A small segmentation model, trained from scratch.
Model: 10.3M parameters, 64-pixel images, arch vit, norm rmsnorm, activation swiglu, patch size [8, 8], width 256.
Training: muon at rate 0.002, batches of 256.
Data: trained on coloured fractals of 300 iterated function systems on busy backdrops, 195000 training examples, 12.3 epochs.
Rows from block 9, named by matrix and row number. Rows with one number belong to one attention dimension. Each number is 50 + 10 x the weight over its row's rms, rounded and kept within 0 to 99. All counts start at 0. After the name is the row's rms in percent of the matrix's.
# v: attention value (model.blocks.9.attn.v.weight, 256x256), inputs 128-255
# proj: attention output (model.blocks.9.attn.proj.weight, 256x256, transposed), outputs 128-255
v.73 120:50 57 53 52 40 40 54 53 60 54 45 53 41 55 67 57 64 43 52 53 42 69 62 40 60 45 49 55 54 62 55 62 48 46 51 65 45 44 61 72 36 52 45 47 57 68 61 55 31 53 40 44 35 44 65 54 59 48 44 51 45 50 43 65 49 34 40 47 60 44 67 57 75 52 72 49 54 38 49 63 66 79 47 37 53 55 47 66 57 53 58 60 70 48 38 51 64 58 36 60 46 56 51 56 43 37 68 81 67 49 32 47 53 52 58 37 55 39 40 55 58 40 54 50 37 58 42 54
proj.73 119:57 50 44 48 36 36 27 37 39 52 46 38 50 30 39 54 38 52 56 39 56 57 49 45 48 49 57 47 51 42 65 41 59 43 69 37 44 51 54 41 51 49 51 72 57 56 70 55 61 54 50 56 53 45 46 50 54 54 58 58 40 39 53 33 53 58 69 44 43 56 34 53 60 50 38 47 71 46 63 40 43 51 40 62 57 47 38 67 38 57 40 40 18 49 58 50 53 41 62 57 34 38 39 49 51 45 44 46 33 48 46 30 57 50 42 35 44 55 69 52 56 68 50 54 51 57 68 43
v.74 124:36 54 56 41 47 74 65 51 56 44 44 49 40 52 40 43 56 55 49 41 35 46 60 37 38 39 57 36 50 68 68 55 33 35 68 54 68 61 54 40 58 52 61 43 45 47 54 69 46 40 44 39 37 48 44 35 30 62 58 35 56 55 59 43 41 55 35 53 47 51 59 56 36 38 48 47 31 39 55 76 34 45 54 52 63 68 56 34 66 50 52 65 58 59 62 37 33 47 52 52 46 51 44 44 52 53 53 56 44 57 61 27 54 41 53 45 60 51 44 61 42 53 59 35 62 49 45 40
proj.74 119:39 50 85 45 64 29 56 45 66 49 52 48 38 40 41 52 50 41 49 35 46 34 37 46 47 45 39 38 43 45 33 68 61 51 43 62 38 35 35 51 57 55 45 48 46 44 48 36 49 48 46 58 54 46 51 63 43 42 69 60 50 49 43 46 46 67 36 42 40 46 35 53 59 75 39 47 69 66 54 30 52 51 55 60 32 39 41 82 56 38 55 42 61 53 59 57 56 48 51 51 74 44 55 50 37 43 47 52 38 61 63 58 62 61 45 62 48 60 49 43 80 53 46 43 42 52 55 34
v.75 119:42 43 44 44 59 51 50 59 62 63 46 54 62 50 49 43 51 48 39 39 65 81 29 81 38 64 47 58 34 47 36 45 56 40 20 58 55 45 49 31 49 35 40 48 42 47 38 53 51 53 40 63 73 47 44 43 51 41 33 58 54 64 41 57 56 75 55 45 44 50 50 59 53 56 37 45 40 43 46 56 47 60 52 38 54 37 48 64 57 44 39 48 56 46 42 60 57 63 49 44 10 55 42 56 43 52 40 50 44 29 39 56 58 53 41 38 52 71 36 50 39 60 46 65 51 50 50 57
proj.75 120:38 46 53 45 30 45 53 53 60 56 59 63 49 59 46 47 58 45 57 56 50 41 45 47 72 12 46 46 52 52 58 45 58 64 29 44 24 45 49 52 49 48 47 58 62 53 64 57 45 41 42 40 37 44 51 48 42 56 45 58 53 44 43 51 52 83 54 50 58 63 54 73 57 50 47 48 64 55 36 49 62 44 56 60 52 54 60 56 63 72 44 60 43 40 45 35 32 40 44 54 62 42 63 67 69 57 38 60 38 43 57 59 48 42 54 47 40 39 39 44 61 32 42 43 51 64 39 53
v.76 122:55 54 50 62 63 55 26 51 51 60 44 57 47 48 51 39 36 60 52 47 56 52 30 28 50 57 53 45 47 58 44 44 65 37 56 52 55 44 30 52 44 34 46 54 49 64 47 67 57 64 66 50 40 40 38 50 65 42 36 35 36 47 42 54 48 44 58 32 45 56 66 54 66 49 55 65 46 57 39 58 36 62 56 42 66 59 42 54 51 55 45 69 56 66 57 61 49 46 83 39 35 76 36 60 52 52 58 51 25 41 61 67 52 50 41 36 58 37 43 52 48 38 45 56 37 43 45 36
proj.76 116:45 49 30 39 32 49 45 46 63 49 50 38 21 42 52 58 59 33 50 56 37 49 49 63 43 52 49 60 56 45 56 56 57 51 59 54 60 50 55 51 73 47 43 40 36 44 43 17 65 24 53 35 48 41 51 45 36 37 40 63 51 67 38 58 52 63 54 50 59 41 41 51 27 43 34 51 50 40 62 30 41 42 47 52 55 47 50 68 63 60 41 67 51 52 47 58 61 60 39 60 66 50 50 47 45 39 43 39 66 33 57 48 38 52 44 52 63 26 51 51 57 64 55 51 53 49 46 65
v.77 118:42 65 86 57 63 71 32 46 62 47 43 48 60 40 54 41 42 44 50 42 42 60 57 34 49 53 53 61 42 42 63 47 47 44 24 48 40 53 50 37 43 41 62 59 40 52 60 35 68 42 45 46 56 59 50 47 68 55 36 40 49 43 54 60 47 39 41 66 49 49 46 40 45 61 44 48 54 52 58 45 34 34 50 41 52 43 53 49 80 47 60 65 69 50 51 60 44 55 46 48 53 29 37 57 49 37 51 54 58 38 45 54 58 52 35 34 39 52 35 50 47 50 45 54 49 49 55 50
proj.77 113:34 48 30 57 38 33 72 51 53 39 48 53 45 58 49 57 60 53 58 62 48 45 53 58 52 53 34 62 53 44 51 32 68 54 66 46 47 41 41 36 43 42 35 57 62 55 52 63 37 54 59 45 56 41 53 43 39 49 66 46 46 59 64 43 74 47 47 52 50 37 48 48 31 40 60 40 55 35 44 44 64 56 59 48 45 58 47 60 30 56 47 20 32 41 52 41 63 35 53 66 56 45 49 56 47 49 60 45 60 43 50 31 61 46 57 52 37 63 43 50 35 57 43 55 46 38 43 71
v.78 116:58 58 57 66 51 59 52 65 48 64 35 65 42 44 40 47 55 46 39 39 49 25 70 48 60 68 48 40 51 49 58 57 56 50 55 51 25 51 46 37 51 48 39 30 37 56 48 59 60 46 60 73 48 45 53 55 57 50 57 47 29 40 57 36 37 55 56 40 45 48 42 43 58 26 50 50 61 41 47 45 50 62 53 54 39 57 40 47 35 55 62 36 47 50 52 37 57 62 64 46 47 48 58 43 61 49 70 57 41 55 45 27 32 71 57 57 40 46 28 34 43 41 65 50 50 56 55 47
proj.78 117:53 49 43 54 75 42 44 55 42 42 47 49 57 53 52 44 49 50 58 49 51 68 48 50 44 45 58 61 68 54 50 21 44 50 31 52 60 44 61 76 58 54 43 67 46 51 49 49 59 58 43 63 55 73 41 59 41 49 42 57 49 43 62 57 56 58 43 54 56 67 42 53 53 47 47 62 49 44 39 63 38 48 62 51 63 44 66 64 51 51 49 70 42 57 43 60 53 38 53 62 45 52 72 62 46 54 44 51 46 52 54 66 54 49 50 57 52 37 63 51 40 34 46 54 47 38 67 64
v.79 119:63 46 59 42 51 50 55 44 52 47 63 53 60 57 58 54 52 40 38 38 45 37 75 66 56 57 51 58 59 63 35 38 61 45 69 41 37 59 61 32 40 44 60 48 45 45 63 60 45 45 52 47 52 44 38 55 42 63 54 57 59 52 46 48 51 38 55 55 34 51 49 51 56 52 42 53 59 52 40 51 52 45 57 54 47 56 52 67 62 43 59 25 45 36 55 51 42 38 57 58 41 50 48 49 58 53 48 29 41 57 49 51 37 40 50 37 51 61 36 64 46 34 45 53 52 73 44 43
proj.79 114:49 52 47 63 80 47 33 46 38 43 50 40 36 34 52 50 54 35 55 33 61 57 37 50 39 55 56 44 35 36 60 42 42 48 30 47 53 38 43 46 40 47 39 63 48 52 55 61 51 45 65 53 37 43 52 39 36 47 53 47 45 44 55 49 69 59 44 51 60 57 30 59 66 72 45 56 56 78 55 48 47 53 44 46 53 32 54 43 36 40 31 68 62 52 45 40 65 48 40 71 43 40 60 50 34 43 43 62 65 47 51 44 53 51 40 52 41 54 56 38 57 43 63 41 40 46 52 65
v.80 111:62 46 12 51 44 54 53 42 44 22 50 53 50 56 58 47 60 47 42 48 58 50 48 56 46 47 60 49 38 60 57 58 38 61 47 34 54 35 49 42 62 53 48 50 42 64 40 32 31 48 61 58 41 54 48 51 38 33 47 54 67 50 42 47 48 63 51 49 49 47 50 42 56 55 46 64 79 54 51 39 49 36 47 42 31 53 43 60 37 55 46 57 64 51 65 51 52 57 50 72 60 57 56 49 52 56 53 66 53 54 34 64 52 47 45 50 43 54 31 44 50 47 49 65 44 52 37 55
proj.80 113:57 39 64 44 67 39 46 51 55 54 54 45 51 60 61 44 48 46 61 56 53 41 54 46 42 31 39 48 48 59 37 51 45 36 18 61 51 45 48 49 62 30 48 42 56 49 48 29 56 62 40 49 58 53 58 50 59 46 58 57 34 28 46 47 45 47 63 56 54 75 51 72 46 46 52 45 58 44 52 50 56 54 55 62 58 40 53 48 55 64 53 74 41 56 61 45 50 49 50 44 37 56 69 55 73 44 56 39 65 50 57 58 40 57 64 58 52 50 60 57 56 53 64 38 50 68 61 48
v.81 111:47 61 54 42 36 43 56 65 59 50 43 49 64 44 57 46 50 52 50 30 28 86 53 34 58 52 53 46 57 41 43 44 56 43 38 50 31 27 60 51 49 22 51 43 62 43 65 35 43 51 60 51 67 54 64 53 47 34 45 58 47 57 39 44 47 70 49 50 58 40 52 33 42 60 52 53 52 59 47 45 55 58 58 42 39 70 43 48 47 61 54 60 47 57 40 50 35 44 52 47 58 51 56 51 48 43 53 50 62 53 40 32 37 47 32 29 66 51 24 46 45 44 46 54 52 60 34 37
proj.81 114:37 55 53 52 68 49 35 46 30 53 50 48 65 55 56 61 57 49 54 48 56 60 31 58 36 21 47 51 49 56 46 72 58 45 38 57 56 44 53 45 50 49 49 53 56 42 54 72 48 61 65 59 46 51 42 54 54 56 55 42 71 23 34 52 54 41 54 53 57 49 43 50 42 46 51 78 38 53 47 39 41 38 56 60 32 57 50 41 43 73 52 38 23 62 60 61 51 60 58 64 43 47 47 47 61 48 61 37 42 40 54 54 42 43 57 75 57 52 61 35 63 48 29 59 51 32 65 67
v.82 111:53 45 35 51 59 54 53 50 60 51 54 58 55 46 49 63 45 44 45 48 67 54 35 41 45 45 58 47 57 45 44 44 47 46 47 54 68 52 54 51 49 70 39 53 35 56 39 67 38 46 56 50 61 54 49 56 33 46 63 45 50 55 47 53 68 58 49 37 31 50 50 60 33 57 49 59 34 48 54 41 39 42 39 50 49 40 54 77 59 46 49 50 48 48 46 55 57 45 42 55 36 55 57 55 63 53 55 65 52 70 46 63 47 48 51 52 57 65 57 37 30 39 51 62 66 50 58 44
proj.82 109:58 50 59 62 69 50 39 46 39 52 55 54 42 39 41 49 56 49 41 61 41 36 38 56 66 36 62 58 63 60 61 61 52 40 54 52 39 57 46 51 48 41 51 49 71 50 53 20 56 57 31 54 56 34 46 62 72 44 44 67 64 46 66 49 52 58 52 46 58 58 49 41 54 44 40 44 57 34 50 69 49 53 62 51 56 50 37 49 44 51 58 62 31 56 44 49 52 18 46 40 60 57 78 50 56 44 42 38 56 56 28 37 35 45 57 57 44 48 45 74 43 58 51 52 41 46 55 34
v.83 115:57 31 40 72 57 45 64 48 57 49 47 53 49 51 66 73 67 47 51 46 62 49 52 67 42 64 56 47 52 60 54 56 45 35 56 57 51 53 45 62 59 54 40 58 38 52 63 49 37 45 50 49 58 36 56 40 61 41 37 57 73 39 45 49 46 52 46 65 54 42 58 40 41 42 48 62 56 60 63 54 41 50 54 45 63 59 45 44 49 41 47 51 62 46 46 40 70 69 40 53 65 40 35 47 46 74 55 39 25 36 69 40 59 47 45 70 72 54 40 33 50 76 45 70 30 68 52 62
proj.83 112:56 73 64 40 47 61 49 49 42 54 48 51 35 55 61 33 46 38 73 56 47 41 56 61 62 47 35 63 46 40 46 44 57 50 47 62 55 47 56 50 37 32 58 60 63 54 34 47 63 48 33 51 61 62 49 60 61 40 61 50 47 64 55 45 61 43 46 45 37 41 42 55 36 39 48 71 52 37 56 52 37 47 59 54 43 56 53 59 66 31 56 31 58 55 48 56 40 75 51 28 32 58 68 53 41 36 48 48 40 51 55 75 38 61 36 63 55 42 58 59 45 30 59 45 60 54 51 71
v.84 112:51 41 49 61 45 41 45 49 32 50 49 50 43 40 61 20 69 61 62 42 49 56 35 53 65 52 58 45 58 49 57 56 51 47 47 50 69 47 37 42 56 47 49 38 42 38 56 55 32 40 38 66 55 40 57 45 68 57 50 46 35 41 46 47 40 43 67 52 59 41 53 67 56 34 46 46 70 58 59 57 44 46 45 48 54 66 48 59 42 45 53 62 57 49 54 36 57 61 45 41 59 46 44 40 47 48 38 25 46 52 26 22 46 44 47 57 51 65 46 51 42 31 47 65 60 62 46 22
proj.84 115:62 59 46 48 27 47 54 45 51 56 56 45 55 51 56 62 44 55 49 61 53 48 69 43 40 50 47 55 51 58 40 48 38 39 56 45 52 55 58 50 42 35 61 59 52 43 59 45 71 64 45 56 41 62 49 35 54 37 50 50 52 42 45 46 44 59 32 52 47 58 65 42 59 48 42 66 35 48 64 70 29 43 52 56 66 41 56 32 47 57 51 36 30 59 40 56 51 39 52 42 42 50 40 41 39 38 50 50 68 65 36 58 30 60 72 32 68 54 57 56 72 67 58 39 49 62 47 49
v.85 105:49 30 49 54 45 48 60 43 57 56 43 55 38 53 56 60 47 36 68 56 60 58 50 28 43 57 42 44 51 49 39 38 56 46 36 47 35 38 40 52 50 64 37 61 50 65 39 69 56 43 49 60 45 47 51 63 60 52 52 42 59 54 54 57 59 61 64 52 40 46 46 62 56 37 53 44 52 71 36 70 54 55 41 55 44 71 42 61 50 46 56 36 49 31 57 70 41 44 51 52 61 42 46 69 40 58 60 54 44 54 42 44 39 36 57 57 51 50 55 53 57 49 56 54 53 27 46 74
proj.85 106:56 58 45 45 41 27 61 57 32 55 42 50 66 65 44 43 37 54 40 43 55 48 44 53 54 38 46 43 26 55 45 42 56 48 61 45 51 61 71 43 41 61 57 42 66 43 50 28 60 52 45 46 51 31 42 55 38 58 39 39 43 13 67 42 34 75 29 46 44 45 57 50 42 49 54 44 58 29 33 55 34 45 54 48 51 36 45 43 66 66 54 67 60 60 51 39 49 50 49 53 40 62 52 47 50 36 47 60 34 60 50 38 57 30 45 44 47 41 57 43 43 67 48 55 67 50 60 45
v.86 111:65 56 62 48 23 55 41 55 35 49 54 50 63 56 54 42 45 56 47 43 41 43 40 55 43 58 56 50 53 29 25 42 62 51 61 50 35 60 40 40 48 38 42 39 31 47 66 73 46 40 66 54 46 34 50 62 44 59 55 71 47 58 35 52 49 43 45 48 32 57 47 49 60 66 44 44 47 49 47 48 65 49 44 52 32 52 46 49 53 37 56 33 67 64 48 50 73 55 58 45 57 53 54 61 49 49 47 49 50 66 45 56 50 35 63 55 47 45 48 59 52 33 47 50 39 32 55 61
proj.86 112:55 47 65 64 55 54 43 49 34 65 64 47 50 28 45 53 49 46 46 44 43 61 61 58 68 42 62 49 48 52 60 40 43 54 55 45 60 51 35 58 34 67 55 62 45 54 48 19 41 54 46 56 49 73 56 49 51 48 48 45 61 39 65 53 42 38 50 49 51 49 49 58 42 50 53 49 51 45 41 45 56 49 46 38 55 45 55 49 47 44 46 59 43 42 49 59 47 52 34 60 46 60 38 44 54 35 45 49 71 47 53 51 68 34 47 32 51 73 26 46 34 61 37 56 49 57 36 53
v.87 122:51 59 56 65 22 46 53 60 63 49 45 46 41 59 44 57 48 48 59 57 50 51 36 66 60 52 57 64 53 58 43 37 51 42 34 70 53 59 51 55 34 43 49 47 46 57 58 64 60 45 59 30 57 54 44 44 56 47 60 54 45 44 42 57 68 42 62 65 55 44 50 62 53 34 60 33 53 52 71 44 69 42 45 43 55 56 42 40 36 31 49 47 62 61 53 57 76 43 42 68 55 59 64 50 51 45 41 54 42 48 39 34 39 44 40 51 52 44 45 45 71 49 52 57 34 56 55 26
proj.87 117:43 65 44 46 64 33 24 40 81 50 41 49 60 56 44 59 54 53 53 60 69 53 59 58 56 58 40 44 40 47 64 76 48 63 76 36 40 45 51 39 42 45 64 63 56 48 41 60 51 47 40 49 58 49 44 46 53 44 42 73 54 48 54 35 69 57 43 39 44 38 54 38 50 47 33 42 51 35 55 50 38 45 60 56 40 55 56 53 75 48 51 49 54 31 51 37 45 25 70 43 18 49 47 46 58 59 56 49 55 52 36 56 54 71 59 65 47 55 47 54 77 52 43 53 46 49 46 40
v.88 124:31 57 36 47 70 77 37 38 51 31 46 51 36 59 48 42 53 50 54 61 61 39 42 64 52 40 58 55 59 71 60 44 44 51 55 53 77 49 58 45 51 55 52 72 39 67 47 66 50 58 49 70 61 69 50 53 63 40 61 14 38 46 32 58 69 53 50 50 52 51 53 56 53 77 52 44 58 51 69 66 48 58 53 50 62 64 58 46 47 67 52 22 50 46 61 69 44 50 54 76 38 51 45 58 51 57 46 48 61 54 30 56 46 50 67 55 45 66 49 59 54 48 44 56 53 53 53 55
proj.88 117:49 45 69 43 57 54 63 52 64 52 42 60 58 54 47 53 45 47 54 63 51 47 49 42 25 54 29 43 57 20 41 47 49 40 35 35 60 71 38 35 39 49 57 39 51 47 54 45 42 52 40 31 53 52 58 44 41 61 45 59 51 52 60 48 43 44 47 48 28 57 52 28 53 41 51 52 53 53 61 44 49 50 42 48 48 61 48 47 54 40 42 77 65 50 56 51 57 47 45 40 65 40 68 42 57 41 50 57 47 48 55 60 53 49 42 43 54 58 48 50 44 66 63 69 55 52 47 32
v.89 108:59 44 36 46 36 55 56 52 31 73 57 46 40 41 36 49 51 52 46 47 55 47 41 58 43 60 45 52 45 39 47 41 44 54 50 35 44 70 40 26 41 54 47 55 55 55 41 60 49 55 40 58 52 47 43 56 58 61 56 50 52 58 47 49 55 51 61 49 46 54 49 42 56 57 53 43 34 55 58 74 40 58 38 48 47 34 31 59 38 39 59 40 50 52 58 45 47 63 44 57 53 46 48 43 56 57 53 67 50 62 48 46 52 52 39 31 53 38 43 37 71 33 47 45 41 35 51 45
proj.89 110:39 50 52 65 23 44 27 44 48 50 53 58 63 53 53 54 54 62 47 54 47 52 45 58 54 64 29 48 53 52 18 47 43 52 34 73 47 56 53 54 42 67 54 60 42 54 62 47 45 54 56 51 66 47 49 44 58 44 50 48 41 31 36 43 57 60 41 39 43 65 40 48 23 56 52 48 52 42 41 42 64 54 56 47 49 44 55 61 59 64 47 65 49 31 33 51 46 41 61 40 57 56 57 39 31 55 56 48 47 39 37 63 45 55 47 48 46 60 52 45 46 52 45 48 51 41 45 56
v.90 115:46 61 50 48 53 82 56 35 56 45 42 46 50 46 64 53 53 47 63 65 59 61 67 46 43 55 33 60 36 24 38 56 46 39 64 50 46 65 40 63 52 35 58 54 47 37 53 53 59 66 33 57 41 51 45 56 35 47 49 39 60 60 66 39 57 59 64 55 54 58 52 26 50 50 63 53 45 63 49 47 34 49 50 45 50 57 54 70 36 40 55 41 41 55 47 40 54 57 61 59 62 58 58 48 34 46 53 47 47 62 53 53 35 43 56 33 52 61 14 50 35 34 44 35 52 62 57 43
proj.90 118:60 56 40 47 66 35 44 50 39 49 51 66 53 66 33 42 43 66 44 48 31 40 33 59 34 47 51 55 45 56 60 55 50 56 29 62 42 53 58 32 54 43 49 37 36 54 51 60 39 44 66 55 53 40 40 52 62 41 50 47 38 32 35 54 50 51 31 48 47 60 50 55 51 56 34 34 38 42 19 42 58 42 56 48 48 49 53 59 48 62 60 61 48 31 65 45 53 41 41 37 45 47 45 49 35 52 55 50 79 53 44 56 44 43 45 49 60 35 47 60 51 65 47 40 41 51 53 77
v.91 114:58 56 41 61 36 48 49 49 52 37 53 49 32 28 66 42 49 60 50 54 49 51 26 46 48 48 53 62 55 52 45 44 57 51 40 50 44 42 63 39 51 36 44 33 47 53 35 42 67 50 46 43 50 63 39 39 43 40 51 67 57 41 73 59 56 68 55 25 47 47 45 38 45 50 58 38 43 40 45 48 51 41 38 55 51 59 36 44 60 35 56 62 58 51 37 64 69 19 45 64 29 49 31 52 56 38 43 55 63 49 37 49 54 47 54 46 71 70 43 29 52 33 53 53 48 45 52 59
proj.91 117:54 54 51 60 53 43 61 40 46 60 65 52 62 63 45 58 54 48 40 71 51 45 41 67 73 49 34 52 50 41 52 49 55 50 46 55 47 46 48 46 43 61 61 52 62 45 49 49 38 39 46 46 57 35 54 47 44 52 49 67 53 34 50 45 56 39 59 42 75 38 59 32 47 53 50 60 58 80 51 64 56 52 54 52 60 20 62 57 76 49 64 39 42 66 60 23 56 64 47 57 54 46 51 65 62 57 61 47 50 47 33 53 32 47 38 77 31 54 54 59 53 50 54 44 51 60 38 46
v.92 113:49 50 49 35 55 44 64 42 61 44 61 52 50 55 54 47 58 66 35 47 40 57 48 38 57 43 33 54 58 39 45 51 48 41 34 48 50 62 48 54 34 24 48 50 31 49 28 61 45 43 40 54 51 55 50 52 49 37 50 55 31 47 28 60 46 60 45 52 55 43 66 43 63 50 53 55 42 38 55 71 64 52 55 49 53 38 44 48 41 52 41 63 42 84 49 45 41 35 47 43 50 48 30 36 57 84 50 45 54 47 46 18 54 57 51 56 34 72 57 49 56 50 47 50 60 59 48 58
proj.92 118:27 48 59 57 37 51 40 60 44 32 43 37 49 17 56 43 52 44 52 51 49 46 50 57 46 65 46 58 38 42 56 40 39 67 43 43 41 52 79 56 55 65 55 60 66 52 58 33 49 60 30 43 36 48 50 45 39 54 47 47 76 33 67 49 38 59 59 43 55 53 54 51 48 59 46 54 41 53 43 35 34 49 41 34 52 73 44 49 38 60 44 40 59 54 53 44 55 62 55 61 52 63 72 61 46 43 55 47 49 50 40 69 58 50 46 53 61 51 53 38 47 47 39 56 38 45 63 57
v.93 115:53 40 60 59 72 42 48 36 70 42 50 43 49 60 52 67 31 49 61 38 60 61 46 23 36 54 50 46 54 49 46 41 44 33 35 54 58 57 48 70 42 66 51 58 49 29 50 53 60 61 46 53 50 23 30 44 55 58 52 54 32 50 56 41 54 73 49 44 51 48 42 40 60 50 37 43 61 45 35 40 42 50 55 52 62 40 51 63 63 49 47 60 47 35 58 54 39 61 49 75 44 53 78 60 34 44 46 47 63 48 41 51 47 48 41 33 41 51 25 37 42 38 37 46 51 50 55 30
proj.93 118:50 44 66 68 56 63 45 43 28 41 32 56 57 42 50 57 64 60 49 44 46 33 38 68 61 42 66 55 42 40 66 55 50 56 60 69 39 56 51 48 59 49 48 47 45 55 50 46 38 38 63 55 55 66 43 52 47 30 38 54 46 63 35 61 46 58 25 46 49 56 43 53 57 53 56 52 37 52 39 58 41 54 47 50 58 40 64 43 40 47 57 23 47 53 54 29 57 59 25 12 48 43 36 39 66 49 54 42 27 49 40 40 54 51 49 62 51 60 55 51 44 37 40 49 43 44 51 72
v.94 099:56 40 55 54 36 53 44 38 53 48 53 52 43 43 47 49 65 50 49 68 49 41 75 64 53 27 47 60 51 39 59 49 52 55 44 77 61 52 42 46 53 31 62 45 74 51 47 43 55 46 49 50 57 43 51 47 43 58 63 53 41 41 51 46 45 57 41 43 53 50 71 39 47 66 44 47 47 49 61 50 54 55 47 53 44 38 50 63 42 55 61 57 60 57 57 47 48 56 46 82 51 53 50 59 44 46 62 54 17 43 40 46 35 52 35 37 36 24 58 44 59 46 56 50 50 44 52 58
proj.94 110:27 21 38 47 54 53 52 43 28 36 50 49 56 59 56 51 50 39 48 47 55 46 45 41 47 67 29 50 46 70 55 48 53 55 69 30 47 43 43 47 45 56 47 65 48 45 66 58 49 63 60 53 38 47 44 59 47 44 39 43 43 53 43 49 54 70 65 47 21 29 43 55 55 51 56 52 46 50 54 35 70 55 61 50 54 37 47 54 52 67 48 81 49 38 59 50 68 42 60 58 42 46 44 57 51 53 52 49 42 39 42 65 50 41 38 63 52 52 46 64 36 52 48 55 45 48 38 57
v.95 117:60 50 67 47 70 49 54 47 41 56 57 43 53 60 55 40 42 40 41 55 36 55 44 36 42 58 55 45 52 53 39 59 51 39 48 47 41 45 47 80 50 44 61 57 61 58 41 42 75 63 61 71 55 43 35 50 51 54 45 65 64 59 44 46 49 48 46 40 55 40 57 54 66 56 57 45 43 59 36 37 52 50 41 50 44 58 50 53 47 52 47 47 41 56 37 59 28 50 67 46 58 46 28 40 46 55 42 35 50 46 57 55 45 53 57 59 41 74 56 43 59 61 27 59 57 52 43 41
proj.95 115:32 43 47 51 47 51 53 62 42 48 65 51 34 45 47 52 48 47 51 59 62 55 52 54 40 49 58 35 52 36 60 60 46 65 52 39 56 41 63 51 61 49 47 48 41 43 50 61 38 57 35 28 34 40 56 47 42 54 73 35 50 40 50 42 52 40 60 50 53 63 49 49 57 45 50 63 58 31 50 38 44 35 50 49 42 52 54 32 67 39 52 24 52 61 45 47 30 60 41 16 34 54 48 63 34 50 48 52 58 60 35 34 39 39 38 48 51 47 43 60 41 67 54 47 49 59 32 47
v.96 111:56 62 35 39 60 48 60 55 40 55 66 40 32 48 53 63 39 44 52 56 51 46 49 43 34 46 52 53 57 63 52 62 60 42 48 40 73 48 60 59 49 52 53 46 54 57 45 43 50 41 50 80 47 52 39 42 57 44 47 46 30 44 45 48 58 51 62 33 60 50 46 61 62 46 38 55 45 40 47 40 25 55 53 43 64 39 53 61 43 52 62 61 57 35 46 61 57 61 67 46 43 56 58 67 51 56 41 52 44 52 61 41 39 46 51 32 40 57 62 57 32 41 57 58 61 55 64 62
proj.96 104:65 59 54 52 44 42 48 47 47 46 37 49 58 52 52 55 50 53 37 32 46 52 48 55 57 47 52 54 39 44 58 31 50 43 57 55 29 59 49 34 51 48 52 51 52 46 62 42 42 54 60 40 54 46 54 49 47 56 54 46 76 52 60 51 55 53 50 58 28 62 68 60 33 43 47 40 49 67 48 57 46 46 50 52 42 64 40 47 49 47 39 53 50 66 52 41 44 42 49 51 53 68 63 39 69 44 64 40 52 65 36 32 56 63 46 54 57 49 51 57 72 56 51 43 37 45 39 39
v.97 111:50 54 63 40 45 33 38 67 48 58 51 44 54 59 67 45 50 61 37 80 70 58 68 60 57 25 41 48 57 51 36 39 34 62 69 54 53 57 36 36 38 67 44 50 49 45 63 51 63 46 56 48 54 45 46 36 50 56 47 71 50 58 61 52 62 46 47 55 59 65 43 48 42 71 47 48 51 66 51 54 65 32 47 39 34 50 51 57 51 57 47 31 52 69 48 43 55 62 44 61 50 57 68 61 54 49 54 53 39 49 60 30 54 47 55 56 42 44 45 53 62 67 44 59 35 40 45 52
proj.97 113:52 43 40 71 55 54 61 39 68 43 48 57 54 44 28 54 58 44 59 39 37 27 36 52 49 50 63 52 41 47 49 73 49 50 46 42 50 43 61 66 65 45 36 46 54 45 51 40 43 50 37 41 44 49 52 44 44 27 45 38 52 45 46 49 41 44 29 39 47 38 53 47 49 33 48 52 50 35 49 42 41 45 60 67 60 63 62 36 51 50 60 61 60 29 44 50 47 51 52 44 59 55 38 38 58 32 41 43 66 55 39 78 41 54 66 51 63 58 62 60 36 31 52 43 60 45 45 57
v.98 102:55 68 51 58 58 54 51 45 57 34 47 40 55 52 50 63 54 47 56 24 61 54 62 49 67 56 60 49 58 39 43 46 60 60 39 26 43 32 58 53 53 46 42 56 58 59 60 56 52 49 52 43 56 64 66 54 59 42 63 54 64 49 44 50 52 32 49 48 39 58 45 47 57 47 39 60 44 24 38 34 33 43 49 49 38 34 53 60 62 39 62 44 37 64 36 53 43 57 41 68 37 59 52 45 76 41 50 56 47 37 60 31 55 31 56 51 42 45 43 49 38 47 53 49 50 54 42 55
proj.98 102:51 39 56 43 40 35 39 27 44 79 54 55 48 39 52 54 64 52 53 62 36 45 36 43 45 58 38 41 47 77 46 58 44 52 54 73 61 51 50 54 47 50 58 61 39 46 36 57 49 43 56 42 49 44 45 42 52 69 61 48 43 41 67 53 45 67 44 53 59 48 52 51 50 47 66 31 45 60 45 57 62 65 46 53 65 65 49 50 47 34 52 57 48 31 67 53 49 48 51 40 56 47 51 57 48 66 42 52 51 66 33 58 52 66 55 43 64 54 59 66 60 66 52 51 59 30 49 43
v.99 100:59 56 30 57 52 61 49 46 48 40 54 28 53 32 52 65 40 59 51 45 53 57 54 48 72 42 47 46 58 68 29 39 47 52 69 49 25 43 66 32 54 49 52 66 51 40 69 39 63 37 55 35 45 52 55 48 44 43 69 45 49 62 50 42 50 43 40 47 44 38 51 48 54 59 76 46 59 44 56 53 48 50 43 55 42 48 36 54 44 28 63 27 40 44 53 44 53 72 74 51 61 54 52 51 57 49 43 51 48 54 47 44 45 57 51 52 40 50 42 52 49 59 44 61 45 38 49 54
proj.99 101:45 52 57 45 47 41 51 46 61 52 54 60 51 69 56 67 70 36 53 53 31 52 60 50 46 61 46 49 52 37 56 57 42 52 50 51 79 59 44 54 59 55 40 37 41 60 32 38 39 55 59 75 54 52 46 48 51 45 31 40 55 50 45 51 47 55 57 60 53 52 33 56 45 41 33 51 62 54 38 47 50 55 61 39 51 52 57 42 48 60 33 56 46 42 51 55 49 51 37 47 50 43 44 35 59 53 63 53 55 37 45 56 41 54 44 46 59 60 62 44 56 52 50 49 55 57 64 55